config.toml
model = "spectrogram enhancement model"
gain_aug_db = 6
n_mels = 64
input = "log_mel"
pixel_unshuffle = 2
attention = false
residual_init = "none"
optimizer = "muon"
muon_scale = "match_rms_adamw"
orthogonalizer = "newton_schulz_5"
magnitude_pruning = 0.7
max_steps = 5300
epochs = 17.4
final_lr_fraction = 0.1
Rows from block 2 of a small spectrogram enhancement model, named by matrix and row number. Rows with one number belong to one channel. Each number is 50 + 12 x the weight over its row's rms, rounded and kept within 0 to 99. All counts start at 0.
After each channel's rows are labels from the 100 clips, of 14848, where the channel reaches its highest value: "responds to" is what is common among them. Only what is clearly more common there than usual is listed. The data: struck, bounced, scraped and rolled objects made by modal synthesis.
# convs0: first 3x3 conv (model.enc.2.0.convs.0.weight, 128x128x3x3, each kernel summed), inputs 64-127
# convs1: second 3x3 conv (model.enc.2.0.convs.1.weight, 128x128x3x3, transposed, each kernel summed), outputs 64-127

convs0.124:48 50 63 63 48 52 44 47 51 40 86 52 52 48 48 50 64 46 48 42 57 42 39 59 62 54 50 57 56 50 22 54 57 56 47 75 50 70 46 48 55 25 50 52 29 18 48 42 55 47 60 63 50 47 53 62 43 69 28 15 26 65 50 13
convs1.124:44 56 47 46 50 50 52 55 36 33 30 46 59 56 56 69 34 57 53 80 36 45 55 50 29 26 48 39 33 71 58 46 72 34 47 46 43 44 56 34 50 52 49 55 33 52 64 40 56 60 37 55 66 71 68 79 47 32 52 54 50 14 50 42
responds to: clipping; text has "clipped"

convs0.5:41 75 56 55 51 50 54 44 32 50 56 63 44 71 43 63 59 43 57 57 45 66 68 47 31 46 28 44 66 54 40 60 45 50 39 45 50 50 57 43 37 57 66 19 55 46 23 09 50 56 60 33 64 57 57 37 61 47 50 75 43 59 56 55
convs1.5:65 36 38 20 64 49 56 42 48 50 31 20 50 51 42 50 33 43 46 59 57 58 59 42 72 42 73 61 28 48 59 59 57 47 46 55 57 13 51 59 54 33 56 50 35 45 32 37 64 50 38 62 48 39 50 58 48 51 43 46 51 32 33 36
responds to: repeated hits

convs0.12:47 42 65 32 73 38 55 29 42 43 43 50 49 60 54 54 56 51 53 50 46 41 53 43 49 38 38 63 52 55 46 45 53 39 56 54 62 55 72 47 58 59 62 54 51 63 33 67 36 40 28 57 42 28 52 61 53 52 66 57 53 35 35 40
convs1.12:50 69 28 52 62 45 52 53 60 53 55 50 50 54 45 50 48 54 50 55 56 58 62 54 54 66 46 43 52 55 59 54 48 51 46 53 46 42 37 41 42 74 41 38 55 37 48 56 44 59 47 70 50 54 50 12 46 65 47 50 46 54 55 45
responds to: mains hum

convs0.8:30 43 46 00 45 52 67 46 29 34 46 51 47 59 61 50 59 48 39 72 45 28 61 55 55 59 59 58 55 40 98 46 59 50 56 33 51 36 59 33 51 46 65 45 67 53 53 78 54 35 45 62 45 52 49 40 72 37 49 42 53 55 51 36
convs1.8:74 50 43 42 58 68 65 55 50 45 37 59 44 46 41 38 44 47 50 52 49 47 55 40 46 39 76 50 37 49 65 46 44 37 57 79 54 50 35 59 51 66 33 42 23 74 43 36 45 60 41 41 45 16 64 12 45 57 43 58 42 47 53 59
responds to: striker: soft; one hit; thin (high-pass)

convs0.1:50 49 36 55 60 46 45 54 59 47 48 57 42 34 50 46 42 41 47 23 46 39 48 41 68 52 27 40 34 50 38 35 37 45 47 50 50 39 53 67 53 57 59 47 57 41 24 47 46 41 61 25 48 36 40 54 29 36 44 46 54 40 42 49
convs1.1:50 78 61 55 54 64 66 30 28 45 18 70 51 59 61 55 56 56 55 56 47 46 66 46 41 38 67 50 69 47 28 38 46 68 64 58 50 58 48 35 50 53 49 33 18 55 79 72 41 48 48 54 43 59 68 56 61 63 58 50 54 45 48 55
responds to: scraping; clipping; text has "clipped"

convs0.33:33 46 61 43 57 48 55 60 49 67 59 60 46 35 29 56 50 57 50 50 48 64 55 40 44 54 63 60 65 55 33 69 42 50 63 71 50 60 50 70 60 50 59 42 69 42 55 58 53 80 59 68 53 70 60 29 55 56 64 50 65 64 31 40
convs1.33:59 56 51 47 47 43 63 42 55 53 37 50 46 64 54 45 61 38 18 62 56 50 49 43 51 59 50 37 45 55 66 33 58 61 48 48 61 50 54 48 60 52 73 43 38 58 72 58 53 22 36 40 30 18 50 67 35 53 47 58 28 45 45 59
responds to: clamped rod

convs0.50:55 35 65 46 45 36 69 56 33 49 63 55 47 57 59 54 45 42 55 40 50 49 43 50 24 43 50 55 46 51 50 39 46 41 60 58 67 60 38 39 62 55 43 53 46 60 62 61 56 90 71 32 64 43 42 55 54 58 54 48 54 52 50 47
convs1.50:41 66 50 54 54 38 20 50 62 56 56 42 43 65 64 50 36 61 33 50 49 42 46 47 29 49 47 36 59 53 42 44 39 65 20 63 33 48 53 53 45 40 32 32 50 50 46 49 54 62 37 73 44 51 63 46 53 39 50 57 70 39 50 46
responds to: striker: soft; thin (high-pass); repeated hits

convs0.48:57 28 27 44 51 47 45 25 44 43 62 67 53 82 60 43 53 47 50 46 59 45 56 41 50 49 45 46 65 40 44 55 26 45 61 65 32 47 41 47 36 48 45 50 69 39 39 61 44 38 46 40 54 54 42 53 57 17 28 41 53 45 51 57
convs1.48:57 76 72 46 57 31 42 41 53 62 50 43 62 51 34 54 47 50 56 58 40 58 55 53 65 46 54 50 49 43 56 69 57 57 44 18 36 40 50 44 63 53 45 59 36 56 49 26 44 46 50 41 49 47 51 55 59 69 69 31 29 50 53 39
responds to: striker: soft; clamped rod

convs0.110:29 76 32 50 74 63 42 60 52 53 63 45 30 47 50 57 54 51 69 57 58 60 46 40 44 38 50 54 39 64 36 61 69 59 52 73 37 62 44 45 56 47 66 50 47 45 62 54 54 64 39 36 37 47 50 14 41 62 63 75 50 46 51 36
convs1.110:21 50 73 50 62 53 48 50 37 41 49 44 76 37 42 55 68 56 25 82 67 44 44 61 58 62 40 52 55 47 57 50 31 37 64 46 53 50 45 44 78 41 46 57 51 50 55 50 18 45 61 44 52 62 45 38 55 45 48 44 32 46 57 69
responds to: clipping; text has "clipped"; pink noise

convs0.108:46 27 38 40 44 37 61 70 65 57 67 50 38 56 50 40 68 52 46 48 41 54 64 39 52 66 34 56 59 63 75 83 67 44 58 43 63 53 47 45 60 50 51 42 64 57 51 34 52 68 76 49 60 47 62 45 46 75 72 36 44 44 68 67
convs1.108:74 57 52 38 42 60 41 32 32 43 35 44 54 31 41 50 39 53 57 63 66 40 25 40 53 40 62 46 36 56 45 45 62 42 30 59 41 56 40 39 22 63 49 46 23 50 79 44 62 53 49 47 50 50 46 63 60 52 35 37 33 63 30 47
responds to: repeated hits; rubber-like damping

convs0.114:26 66 59 31 60 52 45 43 65 46 60 58 50 62 46 46 38 54 41 60 50 59 29 47 50 62 50 46 91 51 53 44 62 41 35 63 42 39 39 49 46 41 57 57 48 22 50 61 39 51 44 40 56 42 45 70 57 63 39 33 32 39 50 52
convs1.114:65 51 48 51 70 50 49 52 40 89 43 51 55 34 43 50 39 46 50 39 50 52 56 48 64 46 55 28 32 53 55 48 37 58 93 57 61 47 53 50 55 85 42 38 59 58 30 30 84 41 64 53 57 44 53 14 44 42 55 42 48 60 50 43
responds to: rubber-like damping; one hit

convs0.41:44 44 54 50 50 56 53 68 37 69 47 55 53 46 56 52 47 45 54 44 35 42 34 50 56 57 50 76 42 54 53 75 50 45 34 47 42 51 37 28 70 68 40 51 47 57 41 56 53 35 70 63 50 50 44 57 69 59 55 42 40 60 53 61
convs1.41:52 51 37 65 57 44 54 50 39 45 50 36 51 51 50 27 46 78 42 66 68 26 54 41 44 47 44 41 40 29 78 73 50 55 37 48 46 51 25 52 41 48 60 39 27 68 52 47 40 55 30 52 52 46 55 61 50 54 32 52 47 54 65 38
responds to: mains hum

convs0.100:32 55 66 50 54 49 34 63 43 50 44 35 41 46 55 54 51 34 35 41 32 66 46 35 55 60 64 41 72 64 38 54 45 50 60 55 60 49 37 57 50 62 49 35 21 32 57 65 44 62 52 42 45 41 45 50 42 58 60 31 50 64 59 36
convs1.100:72 59 51 49 43 73 48 52 37 47 44 50 51 47 35 44 47 58 65 56 79 37 27 42 40 37 56 45 42 47 57 47 63 50 53 37 48 65 31 42 53 61 22 38 57 68 33 44 48 45 39 58 54 70 54 55 75 56 47 53 58 50 49 45
responds to: clipping; text has "clipped"

convs0.60:47 54 39 53 29 52 64 59 63 47 46 41 43 50 49 46 60 61 54 39 36 39 48 47 40 48 49 48 52 45 38 52 47 50 39 36 41 42 28 16 21 50 44 50 56 30 50 44 44 41 57 41 46 34 50 77 71 45 27 49 59 52 39 56
convs1.60:51 36 54 28 65 45 68 57 49 69 31 58 54 49 43 57 41 43 40 43 62 41 53 61 76 27 37 46 14 62 59 43 54 60 60 79 50 20 42 52 56 55 64 54 43 45 50 45 69 52 56 54 53 39 36 42 43 50 52 44 53 51 54 53
responds to: rubber-like damping

convs0.121:87 48 55 54 50 64 28 50 54 61 51 48 45 49 53 51 48 51 36 48 45 50 48 54 41 45 50 58 52 50 46 40 35 58 77 73 46 62 50 51 50 32 70 57 44 49 38 47 44 61 49 24 48 61 32 29 59 68 58 42 58 52 27 50
convs1.121:50 40 51 79 38 35 53 47 50 64 35 39 44 85 50 49 62 56 77 68 37 49 52 47 50 59 44 41 70 65 62 46 46 55 50 49 37 44 49 52 40 44 27 33 53 53 55 51 61 47 43 57 47 60 51 69 50 51 48 56 66 38 50 53
responds to: striker: soft; thin (high-pass); clipping; text has "clipped"

convs0.65:32 50 50 37 55 59 41 43 49 57 32 21 61 48 50 37 61 36 64 42 49 44 47 45 44 49 46 43 45 61 37 52 45 42 34 27 53 54 55 44 43 65 54 42 25 75 50 41 60 36 33 70 42 41 50 69 56 18 28 43 54 52 56 39
convs1.65:30 44 64 53 45 48 41 72 45 47 40 70 50 52 64 49 53 56 49 50 37 54 50 72 64 60 68 43 42 44 57 62 57 58 71 28 44 55 55 43 58 68 25 61 77 54 26 52 50 54 68 39 53 58 52 26 51 52 72 52 50 77 65 64
responds to: clamped rod

convs0.37:37 41 44 44 41 34 32 59 64 49 63 65 55 44 48 65 38 55 53 64 46 50 57 63 43 73 49 54 69 61 47 38 35 62 38 53 52 31 70 51 55 24 52 67 55 57 46 42 52 35 55 36 51 54 40 36 46 54 42 44 53 64 41 43
convs1.37:55 63 58 44 44 62 60 53 46 68 60 45 50 48 35 50 49 56 44 41 40 62 53 35 40 31 89 52 36 47 32 36 75 34 56 69 33 37 50 34 64 70 55 58 48 31 53 64 46 50 64 47 37 37 50 73 86 53 43 45 49 47 62 58
responds to: reverberation; text has "room"; text has "reverberant"; one hit

convs0.47:30 55 77 46 70 47 50 50 50 40 55 48 45 54 50 36 50 65 41 41 38 46 44 16 64 41 50 56 54 38 50 54 50 59 21 30 61 47 46 45 42 39 26 15 34 40 40 50 42 39 53 28 53 35 45 66 69 44 62 44 50 55 52 50
convs1.47:50 56 37 57 45 54 62 50 41 44 50 59 47 45 57 58 33 44 67 55 83 27 33 71 50 48 50 37 50 70 41 54 34 41 54 55 32 40 57 50 44 55 59 48 54 42 50 47 42 68 44 55 50 60 50 45 15 33 35 50 55 62 45 52
responds to: mains hum

convs0.15:55 44 67 49 47 31 50 56 35 56 55 57 48 36 39 42 61 61 50 43 51 50 41 41 50 76 53 53 81 54 41 56 51 41 30 56 47 53 54 47 19 44 48 72 44 37 47 42 50 36 58 26 56 50 49 29 68 41 25 63 55 54 35 46
convs1.15:35 53 43 61 50 44 50 33 48 69 48 46 50 57 59 50 38 53 52 38 58 43 43 54 42 27 20 45 31 73 51 37 61 47 58 52 49 41 57 57 95 44 61 51 68 42 55 50 50 56 53 34 50 47 44 55 61 61 55 44 44 46 65 28
responds to: rubber-like damping; one hit

convs0.72:50 67 46 64 51 52 50 41 68 38 37 40 67 50 59 57 50 35 48 60 35 56 50 51 33 47 34 66 41 50 61 78 57 42 36 32 28 38 62 33 40 57 67 55 47 27 49 27 42 51 67 50 43 32 37 83 20 46 56 77 60 43 56 57
convs1.72:55 38 57 25 50 65 50 59 51 54 50 49 49 58 52 26 43 62 56 55 50 53 44 66 55 54 59 23 52 58 42 48 43 50 71 29 64 48 53 55 52 44 45 34 61 56 37 66 56 81 50 52 48 59 50 00 44 29 51 68 56 45 27 67
responds to: clamped rod

convs0.126:76 47 40 46 16 00 41 56 40 56 44 55 38 55 56 59 63 52 31 36 46 55 46 60 34 58 47 50 46 45 56 55 20 21 54 44 18 56 51 41 39 51 64 65 60 45 42 62 42 58 57 42 59 33 38 51 43 50 67 50 45 54 45 46
convs1.126:50 62 33 63 40 68 44 44 52 41 57 43 28 43 44 58 42 51 59 65 00 44 46 28 63 29 59 50 56 45 47 51 48 64 67 42 50 42 44 53 61 35 40 31 50 76 35 52 47 55 50 58 32 50 60 50 36 61 52 64 57 45 48 59
responds to: thin (high-pass); white noise

convs0.77:63 51 58 51 46 50 58 51 44 25 50 71 43 50 53 66 42 55 42 36 68 42 44 50 37 44 39 42 32 50 73 58 28 38 52 26 34 53 39 58 53 40 27 51 47 38 67 81 50 30 57 27 56 63 43 48 79 45 55 35 69 50 52 45
convs1.77:47 16 29 59 47 38 11 54 43 53 50 41 38 54 43 61 45 47 47 61 32 50 58 56 50 57 56 66 64 50 50 62 58 53 52 46 56 59 52 29 16 40 70 46 49 50 50 34 46 60 34 44 56 54 67 60 26 47 47 49 64 33 37 28
responds to: clipping; text has "clipped"; steel-like damping

convs0.78:44 70 56 45 40 81 54 50 46 56 53 75 33 41 54 49 57 57 60 62 54 42 44 54 37 67 61 43 52 42 79 50 37 41 55 48 41 79 62 48 31 58 50 46 43 44 47 42 61 52 53 66 59 60 01 54 42 70 50 55 52 45 66 52
convs1.78:45 10 63 65 58 36 48 65 55 45 43 42 58 52 75 21 49 60 50 55 26 53 50 44 45 41 58 46 48 43 65 50 64 52 64 61 37 56 43 51 75 62 45 50 50 56 23 63 36 47 47 55 52 39 74 47 50 57 50 52 60 50 46 66
responds to: thin (high-pass); pink noise; white noise

convs0.101:45 53 39 58 41 62 70 42 52 46 50 72 56 57 40 68 45 50 35 73 50 39 58 63 69 65 45 49 55 63 42 58 40 44 53 55 47 58 51 54 57 66 46 50 39 41 42 46 30 53 64 71 46 57 47 34 61 56 45 44 48 45 42 57
convs1.101:50 53 43 38 60 37 55 40 50 39 45 60 50 62 61 41 30 51 61 47 40 53 33 48 43 07 61 61 24 60 20 45 65 41 48 27 53 39 53 38 48 44 46 65 66 59 55 56 62 43 23 59 47 76 54 77 47 33 36 43 41 24 46 41
responds to: reverberation; text has "room"; text has "reverberant"; one hit

convs0.106:66 35 55 47 52 55 45 55 54 64 46 50 51 28 54 37 17 50 54 35 50 26 46 50 62 26 45 59 42 47 31 55 36 43 35 51 55 20 27 37 06 41 42 42 34 47 51 39 30 50 51 60 51 23 61 42 43 57 57 51 56 42 38 34
convs1.106:63 65 50 58 48 47 73 45 47 43 43 54 41 64 47 64 90 39 53 62 64 47 52 47 57 60 68 24 62 44 72 44 70 47 39 55 50 54 48 50 87 53 48 55 50 64 52 60 49 45 47 53 59 52 42 45 71 54 45 41 46 58 61 55
responds to: small; clamped rod

convs0.32:44 34 50 49 52 39 45 31 50 48 54 65 50 57 69 59 51 55 50 24 36 44 42 71 34 42 58 52 85 57 50 57 50 76 39 62 61 54 62 56 32 47 56 52 46 33 57 76 50 25 69 38 49 53 50 43 50 50 44 54 51 70 47 62
convs1.32:62 38 50 50 47 58 34 55 44 47 52 42 47 36 46 56 60 44 60 60 75 49 49 39 40 31 47 50 48 50 68 40 47 48 58 29 48 61 19 46 50 56 44 44 56 63 33 20 40 82 35 60 43 53 54 65 58 47 46 28 60 55 46 34
responds to: clipping; repeated hits; text has "clipped"

convs0.81:43 47 36 57 64 73 49 65 62 59 50 41 39 58 50 40 40 22 41 49 56 59 39 54 68 55 52 48 54 52 64 38 59 40 63 60 53 64 31 50 45 63 61 47 55 51 30 53 45 63 22 55 50 49 50 48 32 46 25 34 56 47 59 56
convs1.81:50 72 46 47 54 43 50 65 63 46 46 71 56 42 66 55 67 57 45 54 53 60 54 63 39 58 61 50 40 47 73 42 59 60 46 59 45 58 59 28 65 60 56 25 44 53 55 62 53 50 55 35 41 31 59 48 59 45 72 66 55 05 43 50
responds to: scraping; rubber-like damping; shape: membrane

convs0.80:44 68 50 45 42 46 60 60 58 35 47 38 47 56 45 62 40 71 54 51 59 52 51 39 64 30 27 35 56 61 42 50 36 51 31 30 62 56 49 64 54 69 33 50 47 51 68 33 56 45 30 43 61 44 60 49 61 38 38 67 21 19 61 56
convs1.80:19 39 36 58 54 46 31 56 52 73 32 47 51 60 52 48 58 43 50 34 42 46 57 73 57 73 50 44 47 30 54 65 50 45 39 50 42 54 58 55 63 45 54 58 81 47 37 41 58 55 56 51 37 33 50 33 45 48 62 28 55 66 35 60
responds to: striker: soft; rubber-like damping

convs0.3:32 41 50 36 34 58 45 50 50 38 56 26 28 43 50 64 53 72 35 41 77 73 58 65 42 49 50 58 50 46 59 50 76 53 53 28 48 58 46 35 65 90 41 66 50 52 41 42 48 70 64 41 33 64 36 50 46 54 50 35 48 56 50 42
convs1.3:55 46 56 56 20 50 50 50 45 50 65 32 24 57 34 33 49 50 38 61 39 25 50 43 62 38 50 55 61 50 54 53 39 50 54 66 80 70 34 55 50 45 50 24 47 53 49 65 28 45 37 52 63 36 79 33 55 46 40 57 70 34 59 44
responds to: thin (high-pass); material: rubber; white noise

convs0.115:42 47 65 53 27 29 61 48 36 44 66 45 37 52 43 41 56 59 50 54 50 58 36 56 52 64 55 50 40 41 94 59 27 60 56 67 53 66 54 68 36 50 24 43 63 24 50 82 33 55 56 34 46 43 51 42 57 59 62 58 33 43 35 53
convs1.115:54 38 59 32 68 48 42 62 51 51 50 41 55 47 58 58 53 49 43 44 48 44 56 57 50 60 49 45 36 53 32 41 54 22 48 15 47 21 46 26 46 45 60 59 37 53 75 25 47 50 47 54 62 36 35 58 29 55 45 41 48 48 55 50
responds to: one hit; plastic-like damping

convs0.45:50 50 57 40 70 49 54 39 67 53 50 38 52 58 50 18 38 50 62 39 49 59 46 18 57 59 48 66 53 46 44 52 54 43 63 28 43 70 32 38 27 44 58 50 54 49 45 59 45 50 55 74 68 48 48 69 50 25 50 33 56 57 69 50
convs1.45:41 44 52 75 57 51 49 38 35 51 60 46 55 53 40 68 71 50 37 80 74 43 51 45 61 57 51 39 58 60 49 44 50 36 42 50 61 78 46 77 56 63 50 44 33 50 53 57 58 45 55 50 38 46 50 58 46 40 53 60 39 34 39 47
responds to: clamped rod

convs0.46:53 53 67 70 36 47 71 35 48 49 36 39 45 45 38 40 34 45 51 33 38 38 70 42 45 34 25 50 50 50 56 46 33 50 42 28 40 35 46 52 50 66 40 48 36 44 50 44 51 38 46 37 50 47 54 47 39 42 76 50 53 56 42 47
convs1.46:68 64 50 30 76 60 64 43 44 60 53 67 46 68 46 36 33 49 42 48 50 42 51 40 44 50 60 46 50 66 45 28 61 42 20 69 50 44 52 36 23 28 57 37 26 42 56 44 63 45 30 46 61 70 51 48 46 55 34 46 50 50 47 46
responds to: bouncing; rubber-like damping

convs0.93:55 61 50 58 54 53 75 60 38 40 50 46 50 62 49 47 46 43 50 65 61 43 64 58 54 44 34 13 59 46 43 44 36 67 45 57 59 46 40 51 50 48 36 46 44 28 55 53 47 54 42 46 52 65 39 53 24 64 36 41 31 35 56 56
convs1.93:49 44 69 27 52 60 42 55 48 14 46 50 38 35 44 80 53 43 45 50 50 50 23 50 62 50 58 64 38 52 41 42 47 35 50 52 45 59 44 49 70 24 60 60 49 56 44 53 46 32 45 47 40 55 51 45 72 22 44 51 50 50 50 49
responds to: clipping; text has "clipped"; scraping

convs0.21:50 65 42 29 48 42 58 67 47 47 24 61 59 29 57 64 42 46 44 50 50 67 37 53 82 61 48 49 62 43 43 57 51 45 49 41 49 41 57 50 51 33 55 38 50 29 32 23 50 45 57 45 50 53 46 69 24 54 53 49 54 51 54 81
convs1.21:57 58 46 62 25 78 50 43 50 51 58 72 59 37 33 53 46 55 43 67 59 53 51 37 37 37 54 55 44 34 64 35 49 56 63 39 52 52 44 56 66 61 41 44 49 63 36 49 35 50 49 60 46 50 61 34 84 43 40 62 48 56 62 51
responds to: clipping; text has "clipped"

convs0.19:20 50 40 50 27 41 30 45 46 38 46 47 61 54 54 39 41 56 43 19 44 51 50 30 65 72 41 53 47 50 46 50 46 43 34 36 53 42 55 55 57 61 24 59 26 49 48 38 30 61 38 62 47 45 47 26 45 43 23 53 50 49 43 27
convs1.19:56 38 57 39 50 52 50 46 67 42 40 40 33 55 63 53 44 49 61 32 37 53 49 54 40 50 68 77 53 60 53 39 61 36 55 32 49 45 56 51 38 49 69 44 53 46 52 58 65 42 47 56 51 61 29 72 50 47 37 54 44 60 68 70
responds to: small; mains hum

convs0.79:62 69 38 43 25 44 86 56 38 52 62 66 30 57 59 58 50 62 33 51 34 56 42 50 50 45 50 42 65 27 56 48 47 50 46 50 50 46 36 47 36 41 51 50 39 50 40 60 44 59 51 44 65 40 40 48 42 13 69 33 52 57 37 30
convs1.79:59 68 30 50 59 50 51 62 61 34 54 44 42 50 30 48 50 56 52 43 50 54 38 48 50 40 43 54 54 52 51 51 51 45 71 72 50 59 50 60 50 30 76 58 41 57 40 50 49 43 37 33 41 42 78 45 50 62 59 29 63 33 36 55
responds to: repeated hits

convs0.20:38 71 42 43 59 60 48 25 42 48 59 54 39 50 57 59 50 57 51 66 37 39 46 21 58 25 59 53 58 54 58 47 73 43 41 29 67 69 62 47 47 71 50 37 36 76 38 69 47 17 41 59 61 41 44 43 59 42 50 53 44 40 37 50
convs1.20:52 41 68 56 57 42 46 60 65 75 42 50 72 67 56 41 34 37 43 51 48 47 57 73 34 59 31 46 56 61 42 55 23 42 64 56 39 16 54 37 32 55 47 55 69 43 55 45 33 52 51 43 50 44 50 50 38 39 34 53 68 54 55 50
responds to: mains hum

convs0.56:59 48 50 48 47 42 61 54 49 36 55 50 47 44 44 50 48 48 59 57 62 40 46 74 47 63 53 55 01 53 66 41 48 54 63 44 57 28 46 58 51 52 31 54 58 49 55 89 44 54 56 60 52 32 52 59 57 62 50 43 35 58 53 47
convs1.56:42 43 61 48 57 34 28 63 50 55 36 62 49 36 67 55 55 50 19 47 50 48 35 50 42 47 52 43 59 58 49 33 43 45 42 58 40 49 83 35 59 62 58 56 63 41 40 25 50 64 31 42 38 39 62 53 43 48 59 50 49 62 55 45
responds to: one hit; wood-like damping

convs0.92:59 49 50 88 57 46 43 41 50 47 46 26 43 44 50 60 64 51 46 04 30 57 47 43 65 69 82 51 41 38 48 53 42 63 54 40 52 62 28 36 59 35 35 43 52 57 45 61 50 45 44 44 39 57 55 36 49 79 53 50 45 50 52 50
convs1.92:39 64 61 26 39 63 44 54 38 50 40 53 77 54 34 52 24 55 66 65 58 14 44 50 20 32 23 60 63 63 46 40 48 40 45 59 50 47 43 46 28 57 50 66 43 53 64 56 56 55 38 56 50 56 53 61 50 51 44 39 56 50 58 62
responds to: reverberation; text has "room"; text has "reverberant"; clipping

convs0.16:39 61 50 48 84 36 55 41 50 31 53 39 63 62 55 47 54 41 50 55 45 48 52 30 77 59 44 61 57 52 36 58 87 49 47 50 66 56 71 42 71 51 47 38 59 47 43 52 30 41 46 55 62 33 54 50 50 47 63 60 49 37 54 27
convs1.16:50 54 55 48 50 67 50 50 49 31 57 80 50 33 56 53 31 55 45 53 65 47 59 72 37 37 80 64 38 53 53 36 30 63 47 46 35 33 32 62 45 54 38 37 37 46 61 48 37 68 50 48 19 54 54 48 31 43 52 55 63 50 60 57
responds to: mains hum

convs0.2:40 50 50 58 34 33 52 54 44 40 61 38 58 44 79 60 69 50 47 39 50 50 53 57 61 82 33 40 24 50 14 68 54 50 40 48 44 42 56 48 43 47 67 50 50 53 38 57 64 31 46 61 51 46 64 37 45 77 34 38 62 57 44 40
convs1.2:62 44 41 53 42 48 72 48 51 56 49 29 44 56 44 50 50 53 61 68 99 31 34 65 42 36 54 63 37 66 52 39 52 39 40 62 48 53 36 55 52 56 35 42 42 37 50 54 48 66 53 25 54 41 50 97 40 42 56 62 42 53 65 53
responds to: bouncing; rubber-like damping; clipping

convs0.39:78 43 42 26 54 44 22 52 56 47 80 67 40 59 40 43 36 48 53 26 28 57 45 37 48 58 55 53 33 48 44 50 64 63 46 50 49 35 38 54 50 40 40 37 49 51 52 55 36 37 45 50 38 47 46 17 53 39 43 59 48 41 46 43
convs1.39:25 52 42 75 58 47 46 50 61 45 43 42 50 54 50 72 55 56 48 57 60 35 23 66 72 59 39 35 65 54 49 50 72 47 44 37 60 44 57 64 50 40 38 49 62 54 62 37 38 52 57 43 50 45 43 51 39 73 75 55 38 44 43 55
responds to: one hit; rubber-like damping

convs0.64:45 38 39 55 34 56 46 56 45 66 48 50 46 45 47 61 72 50 58 66 39 46 36 60 24 50 25 43 48 42 50 39 33 48 50 65 58 68 29 51 46 39 95 61 34 50 50 47 51 77 49 39 70 69 50 47 58 45 79 48 45 60 32 39
convs1.64:64 50 47 56 40 35 55 50 38 41 77 18 28 48 59 62 19 50 50 57 18 50 50 31 61 31 63 63 25 36 45 50 58 59 40 61 36 56 44 43 50 48 54 43 72 50 49 71 50 43 50 45 32 50 67 44 41 67 49 49 65 61 46 51
responds to: repeated hits; thin (high-pass)

convs0.55:27 84 60 42 48 38 46 62 50 37 55 49 58 48 50 56 53 53 41 45 50 51 55 14 58 35 50 50 50 50 50 50 66 54 42 38 15 49 76 39 48 33 30 64 67 32 65 55 44 48 46 55 45 51 53 39 53 36 46 53 60 43 34 35
convs1.55:55 42 46 61 53 36 50 52 38 60 65 55 54 46 46 64 52 59 65 23 53 50 92 62 52 52 50 50 57 54 68 44 52 51 42 45 35 47 41 51 60 52 49 21 61 55 53 62 53 55 69 62 21 64 41 33 37 50 38 47 72 48 54 51
responds to: mains hum

convs0.24:57 37 39 49 42 61 41 40 38 55 46 50 49 91 50 54 49 46 48 50 60 39 41 47 46 69 56 52 58 42 55 50 49 48 54 31 38 34 59 56 50 76 56 52 53 64 48 41 66 33 42 51 50 42 61 41 46 30 34 30 62 53 54 40
convs1.24:55 65 43 41 45 50 56 55 65 67 45 53 46 47 54 57 41 54 56 48 56 44 52 63 30 61 30 60 36 56 53 45 66 53 58 58 68 64 57 48 48 62 45 53 62 35 78 35 60 65 59 41 55 89 41 75 44 87 73 46 47 36 53 60
responds to: one hit; rubber-like damping